config.yaml
model: "CTC audio transcriber"
dataset: "single English command words and digits, spoken by a formant synthesiser in many voices"
train_examples: 78125
n_mels: 40
hop_length: 160
input: "mfcc"
spec_augment: false
win_length: 400
tokenizer: "char"
vocab_size: 28
arch: "ecapa_tdnn"
norm: "batchnorm"
hidden_act: "celu"
depths: [12]
kernel_size: 3
stem: "single"
widths: [384]
init: "torch_default"
optimizer: "soap"
beta2: 0.999
learning_rate: 0.0015
beta1: 0.95
shampoo_beta: 0.95
eps: 1e-08
precondition_frequency: 20
max_precond_dim: 1536
merge_dims: false
one_sided: false
adamw_lr_other_params: 0.0014
max_grad_norm: 1.0
max_steps: 6400
batch_size: 128
epochs: 10.5
lr_schedule: "cosine"
final_lr_fraction: 0.05
warmup_steps: 1280
weight_decay: 0.2
adamw_weight_decay_other_params: 0
Rows from block 9 of a small CTC audio transcriber, named by matrix and row number. Each number is 50 + 12 x the weight over its row's rms, rounded and kept within 0 to 99. All counts start at 0.
After each channel's rows are labels from the 100 clips, of 14976, where the channel reaches its highest value: "responds to" is what is common among them. Only what is clearly more common there than usual is listed. The data: single English command words and digits, spoken by a formant synthesiser in many voices. In brackets: how many of the 100.
# c30: last pointwise conv (model.blocks.9.c3.0.weight, 384x384x1), inputs 192-383

c30.276:51 43 35 60 60 63 30 87 28 48 20 42 24 42 52 58 41 76 46 42 37 41 67 52 47 58 63 46 42 57 76 79 25 56 39 50 30 53 44 50 52 50 63 61 82 44 43 47 64 46 45 37 50 46 65 43 47 79 43 55 54 46 60 48 56 40 27 42 69 50 48 29 51 36 61 74 61 48 43 61 43 19 44 42 28 50 37 37 40 51 60 45 41 69 55 36 67 58 58 40 51 71 52 65 72 62 40 58 80 37 54 28 49 35 50 62 36 32 62 51 50 42 43 48 66 43 39 59 45 48 50 49 45 55 54 29 45 57 53 56 66 60 54 53 48 44 54 59 38 51 37 48 43 45 52 48 57 67 33 36 46 74 75 63 43 49 46 50 81 61 60 47 60 34 55 58 52 53 50 29 69 51 69 47 64 55 69 37 76 44 49 76
responds to: /ɔ/ (100); /k/ (100); /l/ (100); word: call (100)

c30.5:29 39 57 57 62 50 37 46 35 57 60 46 43 71 38 49 39 57 53 73 47 42 28 45 39 42 57 42 42 45 56 50 75 40 60 46 71 49 77 40 30 44 69 43 42 61 62 58 52 44 66 54 55 60 31 43 47 63 68 57 37 46 99 42 48 26 51 66 53 40 59 49 39 48 53 50 50 50 49 42 55 56 60 35 40 57 35 66 61 43 62 32 54 41 58 26 62 33 21 61 33 41 34 41 39 63 45 63 53 71 45 64 66 83 41 70 73 50 58 51 51 46 49 50 54 43 58 41 72 50 52 53 43 68 54 57 47 71 77 63 62 33 71 49 61 62 41 64 47 45 58 51 51 49 63 37 37 58 47 50 65 61 42 52 47 72 30 52 59 62 55 32 43 68 62 44 54 64 35 45 53 81 27 47 50 49 59 53 66 32 78 33
responds to: /oʊ/ (81); /g/ (80); word: go (80)

c30.313:38 46 48 36 59 45 73 74 45 52 52 25 58 76 30 41 40 41 58 36 79 36 53 78 20 56 43 44 32 31 65 71 40 42 45 51 43 58 62 48 59 62 39 69 54 41 42 39 54 50 37 60 63 56 45 70 48 55 45 56 39 53 43 53 54 51 26 45 46 34 41 58 45 57 29 50 43 58 49 33 42 35 40 78 31 80 52 50 54 47 58 43 45 67 45 59 36 53 58 41 33 42 56 67 73 64 37 62 32 61 40 45 61 44 51 63 53 60 46 44 44 46 62 53 39 42 50 48 47 51 88 42 66 47 31 43 52 52 70 47 63 56 72 19 55 64 21 65 30 63 74 43 44 44 32 65 60 68 41 42 57 65 88 31 57 55 73 70 59 51 31 39 38 27 51 41 42 35 52 35 60 43 67 60 52 62 52 50 78 48 22 42
responds to: /oʊ/ (100); /h/ (57); word: hello (57); word: follow (43)

c30.362:80 50 59 45 88 45 38 45 33 19 35 52 42 43 69 55 60 68 60 33 53 53 54 47 46 58 42 43 48 29 45 55 35 42 45 47 57 58 62 72 45 24 55 49 46 46 58 40 33 61 49 65 56 48 57 34 48 36 63 54 48 49 33 57 45 26 45 47 47 49 62 36 53 52 36 56 33 64 39 48 38 31 57 54 53 40 37 32 36 57 54 35 49 65 56 79 69 49 44 49 33 46 69 36 40 51 63 55 81 47 45 68 47 66 62 74 70 64 35 29 38 69 49 45 55 61 52 43 54 52 58 58 49 43 61 58 38 39 58 55 43 56 54 44 36 43 39 54 44 47 67 43 32 62 36 39 30 52 58 52 50 52 61 31 59 35 55 56 39 61 32 37 50 64 47 89 52 51 46 59 55 53 51 62 75 33 54 43 54 61 72 54
responds to: /ɝ/ (100); /tʃ/ (82); /s/ (82); word: search (82)

c30.358:57 46 31 53 59 33 47 68 42 36 58 57 24 33 44 61 45 41 49 44 58 45 71 49 39 47 66 36 46 61 42 68 46 66 56 57 27 36 54 36 52 29 54 43 39 55 45 46 37 69 36 36 64 44 51 40 53 65 63 43 50 66 27 42 57 56 55 47 33 34 50 46 41 40 75 52 73 45 61 35 69 55 36 31 56 41 70 40 56 26 42 54 53 48 48 48 58 48 64 61 48 41 61 50 60 71 60 39 67 19 53 38 50 40 55 42 59 34 60 66 56 62 62 55 48 32 62 34 45 54 71 44 35 55 63 35 60 42 71 51 64 49 65 68 33 66 61 44 31 40 46 55 66 41 48 67 59 46 50 79 54 44 59 55 26 28 76 57 50 35 62 32 60 49 54 78 70 59 41 47 60 63 73 25 51 69 54 55 50 28 59 81
responds to: /ɔ/ (100); /f/ (100); word: off (100)

c30.289:37 37 38 48 67 65 18 61 45 47 58 43 38 40 59 47 41 51 48 31 49 46 63 48 51 44 50 36 41 75 61 69 36 68 54 40 52 35 56 46 57 76 45 61 73 50 59 61 68 61 41 31 53 61 54 30 63 66 34 33 52 59 66 41 41 49 36 52 55 60 50 51 46 53 43 57 49 63 43 61 65 31 57 39 46 62 33 53 38 53 55 53 58 61 56 56 49 39 37 24 52 39 42 58 57 57 66 76 34 59 49 54 26 36 53 49 55 64 57 39 60 36 44 45 62 61 45 32 43 48 51 42 53 39 58 42 53 49 82 58 44 37 56 23 83 25 39 58 60 42 47 83 35 48 47 37 67 69 53 58 60 29 53 46 45 36 42 49 49 57 38 30 52 48 62 73 25 51 44 56 59 45 42 23 62 59 45 59 77 35 36 74
responds to: /oʊ/ (96); /l/ (90); /h/ (89); /ə/ (89)

c30.344:57 62 35 37 41 47 49 60 65 49 56 76 79 56 40 60 62 36 51 49 48 51 58 61 58 38 34 42 44 34 46 54 62 63 71 57 36 71 32 28 52 60 47 34 34 39 63 63 76 52 47 72 52 37 59 62 58 32 58 47 52 40 48 63 66 65 55 37 63 34 42 47 61 43 56 57 57 53 47 38 25 38 53 48 45 25 25 39 42 45 55 60 38 60 44 56 60 47 47 50 45 68 50 60 49 50 46 46 50 51 63 82 51 40 57 23 68 54 46 70 46 39 37 70 70 58 42 66 36 35 57 49 46 44 45 44 38 59 33 49 49 43 55 41 50 41 86 54 69 75 55 57 67 29 64 53 63 47 57 32 44 60 49 49 52 65 42 49 45 61 34 42 41 77 51 44 45 41 39 32 47 40 30 40 45 10 58 54 52 37 54 53
responds to: /oʊ/ (100); /l/ (100); /f/ (64); /ɑ/ (64)

c30.56:41 48 72 52 45 53 51 56 47 49 55 64 58 63 49 47 54 65 41 50 52 43 64 71 48 56 22 47 31 34 49 60 78 45 48 62 40 39 35 35 55 27 55 52 40 76 57 46 35 66 44 58 53 49 43 72 46 36 57 51 43 50 62 47 58 31 81 43 40 46 57 36 45 69 27 35 56 50 35 51 35 45 56 50 37 35 27 22 44 39 46 40 51 77 64 53 57 71 47 43 49 56 41 47 48 75 51 45 55 50 55 43 65 36 46 59 60 50 52 66 47 38 61 36 34 51 42 39 59 61 62 46 54 48 55 47 60 45 76 78 67 63 73 53 67 53 59 65 43 70 51 44 52 44 55 67 55 58 49 42 73 37 37 40 51 59 48 45 28 61 43 37 65 64 49 52 54 27 52 57 52 34 56 37 58 37 61 54 78 39 47 46
responds to: /oʊ/ (100); /h/ (54); word: hello (54); /g/ (41)

c30.314:45 56 61 29 54 63 40 34 44 48 68 46 47 64 51 38 63 46 42 49 40 54 31 43 67 37 57 64 46 58 55 29 55 66 67 51 70 49 60 55 48 61 36 36 63 34 45 69 46 56 58 62 64 36 60 51 45 42 75 40 67 70 60 69 37 54 55 61 56 39 62 61 42 36 40 38 47 56 44 76 45 59 44 55 32 62 31 44 41 55 62 57 44 62 58 46 37 54 64 47 66 60 54 38 57 61 56 44 48 55 66 51 40 27 52 59 44 78 28 57 32 52 69 70 53 44 51 59 49 55 53 44 59 62 75 50 50 64 60 44 48 42 41 36 44 65 58 44 49 63 67 30 39 38 61 56 36 76 50 65 58 60 32 51 32 57 44 62 42 43 59 16 70 64 64 65 31 32 51 37 72 60 54 60 30 34 37 55 49 51 34 48
responds to: /ɔ/ (100); /f/ (100); word: off (100)

c30.305:72 73 35 34 51 66 37 38 43 44 45 43 58 54 40 50 75 64 45 38 49 57 55 67 62 41 60 67 46 51 67 31 68 44 34 38 61 61 36 45 46 37 30 53 50 44 36 57 43 42 52 43 56 53 49 33 33 28 35 43 53 46 43 52 52 44 37 75 15 48 66 33 38 53 60 35 67 60 59 61 63 61 58 69 28 58 49 29 55 55 39 48 56 40 76 52 46 29 59 55 48 85 53 51 70 59 59 53 34 51 64 39 56 43 49 54 50 62 70 64 40 77 56 48 67 47 33 55 41 24 63 54 51 30 39 33 67 39 59 41 44 43 52 43 48 63 60 64 75 51 44 55 48 60 38 45 64 51 67 44 57 47 41 27 59 28 59 30 49 40 31 38 43 52 39 44 46 45 54 37 46 57 48 27 35 34 49 51 55 48 32 62
responds to: /aɪ/ (62); /ʒ/ (27); word: five (27); word: measure (27)

c30.48:34 61 67 49 31 58 58 66 44 40 34 63 46 52 48 38 34 43 43 37 62 39 27 51 39 53 46 52 28 56 65 43 75 49 54 51 34 62 65 58 65 67 42 72 53 57 62 49 29 74 42 31 55 33 57 62 32 48 49 58 57 48 47 48 45 47 63 41 40 54 36 63 11 36 49 51 54 42 46 43 24 44 51 52 52 42 45 41 69 35 31 74 57 69 45 53 35 51 56 50 41 46 49 76 55 50 52 20 76 55 52 49 49 56 53 49 54 48 74 54 46 44 57 40 42 43 57 42 39 67 26 65 60 39 28 61 50 65 51 63 34 72 78 28 49 49 67 54 54 68 60 68 41 45 62 44 40 65 32 23 41 45 39 62 73 54 81 54 42 38 39 48 40 44 57 51 41 51 61 48 55 48 58 48 24 60 37 30 47 63 50 56
responds to: /oʊ/ (100); /l/ (100); word: follow (58); word: hello (42)

c30.31:39 59 51 55 53 34 43 59 32 56 59 58 59 56 65 42 52 50 42 60 53 58 59 30 26 51 54 39 50 39 62 63 56 32 48 45 76 54 63 68 53 59 37 66 59 34 72 53 40 44 51 52 49 72 68 43 62 51 45 47 62 60 60 62 26 51 45 48 52 44 49 20 65 37 40 26 49 60 39 44 53 63 28 52 41 55 47 76 51 55 54 61 49 40 55 53 53 37 57 34 60 51 46 52 55 50 46 47 58 58 62 65 57 58 26 39 68 57 33 29 72 41 40 43 36 60 50 56 73 44 39 37 18 63 68 44 46 36 70 58 81 63 64 71 61 44 44 53 54 40 52 39 44 49 42 55 64 57 85 62 80 56 43 34 50 42 28 43 68 74 49 40 43 52 47 35 60 30 35 41 49 64 65 58 65 52 52 73 52 49 63 61
responds to: /aɪ/ (94); /n/ (93); word: nine (88)

c30.181:56 55 48 36 62 35 46 56 58 54 39 64 70 41 39 42 69 47 40 53 62 50 43 69 45 53 56 36 31 50 71 49 44 53 56 45 49 55 48 55 50 38 62 47 43 38 74 56 56 50 72 55 57 41 42 38 55 33 70 42 34 37 57 40 79 50 61 29 64 59 53 23 34 61 41 73 45 55 47 73 50 63 54 52 26 44 48 54 45 48 53 42 51 45 58 48 69 44 67 48 63 80 79 66 54 67 35 50 48 46 57 71 36 32 35 43 59 48 50 49 59 52 51 51 61 47 47 50 47 45 63 67 49 59 37 57 32 59 56 54 49 41 39 43 40 55 65 54 34 56 42 69 42 64 51 30 30 43 53 56 61 35 53 57 70 55 55 47 56 78 39 53 52 44 49 35 38 41 45 47 40 43 42 60 38 57 54 51 77 44 45 41
responds to: /oʊ/ (100); /l/ (100); /f/ (79); /ɑ/ (79)

c30.303:50 39 75 36 74 36 55 42 79 49 33 57 47 47 62 47 58 49 74 42 40 47 58 71 64 57 30 43 44 54 48 65 43 47 73 73 50 33 54 44 52 35 40 27 35 49 45 50 65 68 42 49 66 45 49 51 53 55 38 51 38 58 50 64 49 49 58 48 53 48 72 40 53 38 56 84 46 45 60 47 37 43 42 52 61 60 44 61 71 36 44 42 39 47 39 62 50 60 45 31 63 31 46 71 52 68 57 41 50 45 29 48 41 75 72 57 48 33 38 50 46 86 40 51 58 60 47 70 60 40 56 57 42 45 27 57 33 46 68 51 47 48 52 23 27 52 58 53 47 44 52 55 66 55 55 51 47 45 51 33 65 38 22 42 48 75 53 39 67 61 30 47 47 70 61 34 33 43 49 49 31 46 26 40 56 61 34 75 34 51 49 36
responds to: /ɝ/ (81); /oʊ/ (81); /l/ (81); word: lower (81)

c30.63:47 73 68 47 62 63 25 63 54 49 94 53 59 51 62 63 45 57 65 50 65 26 66 36 79 46 35 58 45 69 54 62 34 46 40 46 37 46 55 49 51 67 36 25 43 49 38 45 45 50 51 47 52 43 33 39 55 46 59 62 32 49 50 32 74 30 44 30 39 42 21 45 48 51 50 33 31 40 47 48 28 58 61 63 53 53 49 29 65 50 59 41 48 57 54 44 61 35 53 43 58 58 73 46 47 37 25 53 36 46 71 48 54 42 43 56 53 64 60 61 50 49 38 51 54 50 46 13 55 51 75 52 52 53 60 35 58 48 60 56 51 60 63 59 60 44 47 56 40 53 64 44 60 71 61 70 28 49 42 37 74 46 34 45 29 39 84 61 53 54 54 44 58 66 51 54 83 50 56 44 49 47 53 51 52 35 43 56 55 45 72 47
responds to: /ɔ/ (93); /f/ (93); word: off (93)